config.yaml
embed_dim: 384
encoder_norm_position: "pre"
encoder_activation: "gelu"
encoder_patch_size: [4, 4]
encoder_widths: [80, 160, 320]
text_encoder_causal: false
text_encoder_parallel_block: false
init: "lecun_normal"
learning_rate: 0.0016
shampoo_beta: 0.99
one_sided: false
ema_decay: 0.999
max_steps: 13200
final_lr_fraction: 0
adamw_weight_decay_other_params: 0.05
Rows from block 4 of the image encoder, named by matrix and row number. Each number is 500 + 50 x the weight over the matrix's rms, rounded and kept within 0 to 999. All counts start at 0. Numbers have three digits each.
# pw2: token mixer project (encoder.blocks.4.mixer.pw2.weight, 160x320), inputs 0-106
pw2.44:492509561486488445621522466482457498498439470407468488516551450552499500447492566556382502492434441507458539553479476490458520498454487619539513461593508535518448528501510488428492487563482497425520467496521453474511475468498527497531489513527522584518510505557425540478563418506546592504469513512479525521537529432552532
pw2.45:434526558525506523517468570480466471461477439465516466439527552501539411465517504572516578554429522509411427443443465536477490495505516464470505566528506497531550541543459512491515568510480571551492415384512453535500425480471554569515486536536541423378532508521510540545534539536539564549463440548506478450537445484539491
pw2.46:515577469477400492552518543556525492391476513516399505505517488553553507515519459496562454519509436503527440453495550489415606548497602414501544487551481406522482495551386546391420527584508481480496501527445539468507476433597514512582522522563413383400519485531539515484501533533490438488428471455612599554494528525459446
pw2.47:498570528528528465483442457580596481552460500407595521487426506464477515489496541542563521455458487518479429601533543467490485540475435467484521569503515385612529593442367428558477603537603558444636539487626522530492527500403524530463481495495504500447539531476544436448518416585426512541497506455468504394529478546482561
pw2.48:499397553566495517462465503509493432472556493466577524489501478402496512539545405490509558502537566427474481481428461446524555451529534469490488515524582575587409550474513407579549562517488462514484492441427495494495508522458538390462531573518501500559509456488472525450502579495436449474423503497478519418558399487498482
pw2.49:533566455495403507509510474437408507413475538497512519508519504521457510573576453529465484611542444406517501549550429508443481498503499598523500593546481514509443565504487542407549474500473480553547491494561400597457515520540453534581493520535422557388429521451487500529454521537528555522393417510525463482398506428499490
pw2.50:521482459580545501624500507478534546516548453533516426451352465485547509445439445424566534445558479482489498569533451493493550530536520456496466436459463431558536459441482535509575471515445525524452489468586496565479435589590513574530548455495572508426620519558427470544506603508455576474582560436441534487562578564495406
pw2.51:439551578449445515476452496406490526495438448526589456432485608516473470496541438462430666426530541537472493535606459461518445460444441441576484533481569495478494437517432467568501515389544583458501514493569592523549557499464546515532484329401542505500448509551451601528440496431586511551539488519590524613528422533483520
pw2.52:508532512453482528482440495468508551526539465534553524394433480511493524498452515512525500596494529504405513596558443479525441533506519466501488485601528441479527636508520538494497574491555538343510536424420393478509545536489452558582434557551415497462458585473501450489425433478486437538516485476553525514465529502526447
pw2.53:488520463565470499517585467477412515523490458452415479484433528541542508497506542483529555562527457566521454490598545469427423469411475460533419447452524538473474474488467480593497443439500474603454481433455529470482580521410480475496511495489419410510483558464508531476562549521520581599502399545487383527517456603493508
pw2.54:444550454512459446414450503556509518512544513524494515429513576459494508493533491548394408522589538492453559604496413550388523445562502453454520519527561591519462517463538547504485510580505427437513456492495541476494468488507525527519426553477470571513476410507506629499481575531522507442461507548485446539373496520479520
pw2.55:606477481511497508535459540492439565421513445489531509501438459484582593496554465440447433481537485474515462550551585527483461563487503533571505487628411439466432533456506464456499515519453467548491472410430457564399538489524477472548487487438561457527512483408595500519546540467530497451574502543476549475514464479534501
pw2.56:543541459503527540423458472562420556429532491452537507568453491514506439581505519494520457469466481462489597454507320459375576505404431522570610474531435479531490559430468552493440473524488414431431473520490575481522442477491512562447512458587560369533571575437482519585501472502499528430544393499559488493456612487517459
pw2.57:467491575499522492439607494491497517632446520526406517490559505461510454475493542538504474535502519530465518548467456485485535449517426540627565499570507489488581391566512410547446462465576467542539481524464470501522437478496472489507384395425499519524471448603447546520491440522498490594502544488508452535473415457570509
pw2.58:502537432548421458381515561495561556497470433521516551439450512503453566482493486593564554530570563530500443494518470537585466466445555497504461570496511559378488542513459515581476591451497485469564563567535504427456456532403517522484556513356454484506436501495448388501528513587508493534504348500437488396526552529501424
pw2.59:495397413495605444551477599541448434495464535546537487555511397510432487411540533466526488505514545457548539553480414454515667466489503491603500529516438468479482507492438533583458466582679416526538526461519594516447590446527502528411558492528468557540488436457417442440431476490577514521404469542450554516533518445494491
pw2.60:395522437554443555505517434571509553461556529452566427461540507422518472488392547535478486459550451366591544546474396417504439500504400491514450500629451448443483460497561535468420440476413530518440477409480551493439524557486491565530438443483570551545500567443459506442489437485542486460559542531550561539439475422471444
pw2.61:493459492420556548607493552581469509541510430531542497509491536571525463482543607490513512423485487473567489558517524400511507491548523508485458564502408517519471495499504579558553570596491548378447524483547534534448527563599512504448453609521578449543503528502524450593537548530535511520467394470504465467518461513422382
pw2.62:496473563565498515412480468582517488503421437595437567480421472524574471422440469496483467412485460437488532540527430566521512423460417604517572442434425481537459581484389525409551547539555459510608485503508487481479513469463452502528535467419507424522605641465546436458487565524448503445421473508450612483441534603520524
pw2.63:439542438474502391548544453580457480523379495479490493500519539503472493465495552472426430489467508500485577450447548504464532451487501405552528571595533512498524565562529405542483516509463503505529491417631508557489489503466475573481528532478552447458529508461512481465425542456479444533516568564468466471554486482436498
pw2.64:528517506431480496466469415432423537490587425481521493553434571549497521474513525474438520512459506481582466465393563427611459548506516490562566504561470520471589491523461558561508493527501473460459429568465488430469535529457477482508477509461503451586536502603533580420438562483552495472501543486441528530539502487536416
pw2.65:565468468543617493486451516581496558501518535550497427563428558551516484523473487426457524527566467477507466414569492491518567481539412523459482639505503489432510592425471523535488494549435503598477492457509503432533516459547496439425480605441477515514482452533571599431534428417488494482455541417486524558477496522560448
pw2.66:502439482483517419486541405497388428509538475504513529508491520598443503426508483450578598466463579478525516582511545548565493480497522546575484464507551594516522454391511515500538512623520480429511538441507445478465460492449527474509506533500557498580416463433529393479482478467495552527471495491397485405409455565476520
pw2.67:436542514495410543592490484468484404526539470512487467512483531504516521504484630523446512487502456583497510490448457516525560544525541521546492451444515468543492426506518414409441485480483465523573549490542509469468506439489614613449510466522529597535449564539446497538531428556493533490486536390576527576594515567450447
pw2.68:534522520432535484528507534536469520415481469480594465470578486560474503609539376444426548608505461515506537519521474590395505419529518563519505500438490457580536498541502492435544465369425526434599486485469424422531376516494533426504454503428553625470446488591517452503550473495473567466584518552434550496520608476589478
pw2.69:481472580539509539565549437451480502510483532535505442523504414501548553534518516554536496399508470385547522552447544448470495537464412499485459496496460577480533534482555463527476563491436489464473543499486595449470428423519487547476533431574470401505447469497564572515423501454499549512443461547403509548553597429535470
pw2.70:465596501410447593495487682493487472458460429455483509478441518420580474482530506575591497552495525440477506461485495606469431484501488504423467586478519366463555527471465465505513406588523414431536493479464513446560498521449623471529523400527599554570514482455483539520583479589450521496469388569428606489515440557479534
pw2.71:480479545449469510494546399450462520546558504463490502500556447516462538579437426436517525492433483574546498411470542525495609449429339499409437521451518512425492556527424442449514492513522515440497493476549524518494450534479463478517491494513494522546416497489431478529528414584515521406454442469550538493644500636431446
pw2.72:527450521469529460493492497565507467521469528478539541426542477509495586568448466504468595542563509425443482475546540531472467529577542521554510424462480532476519609421450429609414511465570514521411503538481437547502490600521513567484558449523452523577572449467476552599551485553544522442569488470493556510550539498486537
pw2.73:520501410516464567460523483522544558486393436477520499520556488498492598420523429487537429466539416517537586514506634462576547524531533436520513476519466515429558468510568506422523494455525467458543533568481401460502483507480456498496546482424452500507456496479500523576508411410437503468588468483504509500399447471399516
pw2.74:419511494535483424426538511536490548436486421513534538514387551419500500513506421490538489406422567547467430510476578487476429541501451433498446450466471529567536579528482543479461466487527439481515524499436512476540499458414591513449434523532507503546424480539569460459502540533506488456435359536587496523412377478540475
pw2.75:478530517513421534449430519549463511471489510452466522537580526545488417495501411530517454512462427539544477584432593447579528445479430541478443487521472468519519539567533468392516508486487433472458498459462470528458438498534468492531431475449537468521507458486463490543549549426577437548498411473551495474528468534443517
pw2.76:503485480465537535518466515498447484566408483615487480471527544505561576498476427526446479546549546583528526429495592523460513432536450497500537565528515534471474537457550483427609491397517492476473434493476502512522489463568457512487433527549494445370453536530510589537475545460487502546554405409564529462540484485493539
pw2.77:483484365470462542501425444433469505463575456453506444492581506433473512551443490483435486607510494487511462543521515530512454467487600503517476449448451527560548489505534562492482531466470547539461533480473447406588443449444487518524484520494476485475566452545423538483444486574481436513413582440471486511509517409547496
pw2.78:474473409548510500462452479547547511431430419530539510533419531524402511628442398485536494469448489541559501537500535508496448520474497564555490551553500517498547411493612438370377676381531499424460562381521484556388583515413465526537543500512439500505556502540452465460515476435519499509539447495400495456490391553422441
pw2.79:503434512426487503553416495551476506611530383490496513518626466426482516498458461611495567417420567471537403512507521526424445489564520394555503466557449447485471438544508535462402498459506458538482544565474511513523462545390446510541564517527457486569461480529393522416618508575518492547453444537399390457495627415429520
pw2.80:460543509504544487435468494445476559515501518564502479492392508441445436515555495491519559478389560553505493461539590559522437490455536448523503534570468556482497389533612445524524517524450581460411477543463481523578492447514499430588525451400482418463453478613473483437497506574549512555570540479557551413433609479484508
pw2.81:500543481458469555536569557447474486536491463418498491457521496541554545484542546495466478460447512595545416439510460460528467498424596506526510418540569436468480567517589484520546439495601482526452506580428401555508475490462556454505606484454495512610541544391480521504438446512451519431494450472568550445539554495457483
pw2.82:465451501523469477549415520520443586489419449489505471499380564501542554542482552488427537542532462575522593470482406511418534461552542497529566417571497427512514617454438462521558512489511464565503475461474494531469518521452499541473438496471468454536514469428458491447570472505508557565491445506545545520442421488467503
pw2.83:469482462538469573531449548519495509473590456474505511476442484507487518474546561551430494484519423508482481505459458432558446480448539491589460478405436493523509576552523488567495510480442541458497469489504493502504456502431512516422501483460525514515483427457490489473432502595464512523375463477565458533493494491527572
pw2.84:553488518557443509519573475564524559568472532490561453601486418455480500567556629523415502514497511562467465506529431515419483490389523535574514487539494483480455505461542553514415545518544517491451479516540438589506561437548530436488541515463532591363488558464462426547432490446418507515432485424483499470525462559440543
pw2.85:503548480472526509490456497491443458483499473473534500486408501491549470549544551491539477476582490388548465642471489482492569527524503445482451494492544660429551431455460481552434498503499423571490572502415410531434486535471586646485486541500446437454582380483441539466513526441455515506465529498364549564517485500479564
pw2.86:470468508498472463587554524455550454506516410533563435533486535560550560543428553575616508441566455499513523462462447489428541502536483436594461495564570550485610541560497426471563563533584469367482427538581514482543521486485560565496441529464512495463464455633490456474464466520530488486453539488462523493494563419505461
pw2.87:429524445550501448592512527500514478524540477534450556544436447484485455448538468536525512493562499545427495485527474486456545510456528533477555460376482423559526480534485395597541484496517595442539525564474584516538442538511464509532437566485476480444475483514486466449536523460564489524562551441674427491546397506560496
pw2.88:408510392485493507425496396434510520450458550504505496490589546621505555522546544488476450508563510487405501534469520453455421497463503495444475488486473450494472550463569496502566459547481532473580502482554480384430529493470507550533586497493480573564516454396560499475556490392463492516450391533567569461453474523510479
pw2.89:525430523456509493500541513467558518454492506429502514545488403465521439527476462481478529500455422537504499462539566454518541510469426550497471467442446428547512419601451534515475546536619452545474561515515477551531583480587504533456531391591379500520460512520481571519583449489533515557493492560471515564377527551470488
pw2.90:439547491530425432548570446513523519501591435429453460395597457462514526516607542455481392560457484450542496470463438509475533442448463493520542500481436541495495483520548463524532589509491449494538432500531504565505547484520522425408491475447506494438472536450560461520508549431486447476431452415507553509451483578445449
pw2.91:539533453497497456423558484515538504423450514490468538483450474486480460506466471506422510426481498523508624498486474449477449444471528582538542456626539537494463618505562481523408555516568558502376477569415546552468529541531487506506559460491547585539521500534492527496534450538494450568474544488526461543460558549454398
pw2.92:539508513540535432414491473517580468525496542580483538485482483425539436563453526457516466446561608497557546475489465472436490457552413472417448452525489454489501486457566511501534532517479433544551481523425493424517523442488469442576498450508445529502545436452519469501487546440514522522566504509557519546480544493505529
pw2.93:511423518481504511468541496537566495467413416501461500452522463465544496501558431498498536566563512451556460416365515396448464456522470512570515460392502506515499608489469492495599491503484553567535428555391389455489476468501505480588506488509452386395543436532395578492538635574476620408449472528494472429516484509436543
pw2.94:487440498599504587574506501511526484466532469514477533515408462523446520495597486508489544502441453559422468609530428554505566467472534532507479503496602455461510429433502498584500366539559433415521543503533431511578455464476423432466508457514535429546454475665466545495491581557480457372457497578499548521466449509515458
pw2.95:482502540560561499451402484495416460507549509595550478527564503463541471395546520372570481467452528452475485485483499468452485503439496481542510450468494542504548429569474488457450438557537574575498537489556504470510464534526569628471523553567509532483499456530546514452504468567471592429560485501475494445515482529596488
pw2.96:553535479547498477403451525540505506406464572509533514433581508517533409559488462501594540432524488510502547532489523553527555494436555480639445498610563523504514424524473451495446526519488458421603524455496504516532439455535510464554517560503424543501504432570488487537551505581510577484610449455454398501452599565421542
pw2.97:430421454537504579528521558492550509535565494532492512463496504526493435447449494482493612571505465532479548458506544468448489499453480504495513458363517507596515560481554502448437407485418443515456492499505454536519545517562511515521595463479503486609460415502502438490521492479551485460493578371496559423487505513394416
pw2.98:511581460463459521460486512456476481431469479537623472476507500512509497576505450456524477423559520451581567530513557453471512490472371516614500494419552449400468543421509507582465497492567562560426436432472440476449570527523459550476492443452474537540458428525540539509461440379532502422409491557441536505568540534531523
pw2.99:414490624536515554556535532510474486569521522552451462470527478522520542516527487597544497592487523481448556542473472404510541558414469496542568516394536565498456560432412533476439461485531489378543496471450469513462453495544529539506572464539496524500592591463522521537475542545464395466461541471504519568462536463431435
pw2.100:535509500562499510455436534462461551573406427469476474486512569498513539430495567463506496567568555543533538484512509478606393476520542495509463468348467430416522435449410578395538418480496471543473469548473633492518460431503500458512484432497529494539441488537475475490510505536536505514516438434445476515479588488482458
pw2.101:539541462524487506583466473557455576487466572526488552456555616426472555535544593398532540484485570436529502440565476536499450462507520500535552461478492508505534493467521538516438440522423448409522490444338459483491491497444426497510453521492491620377491498539498413539486612411505506523479367466484466450533511569552434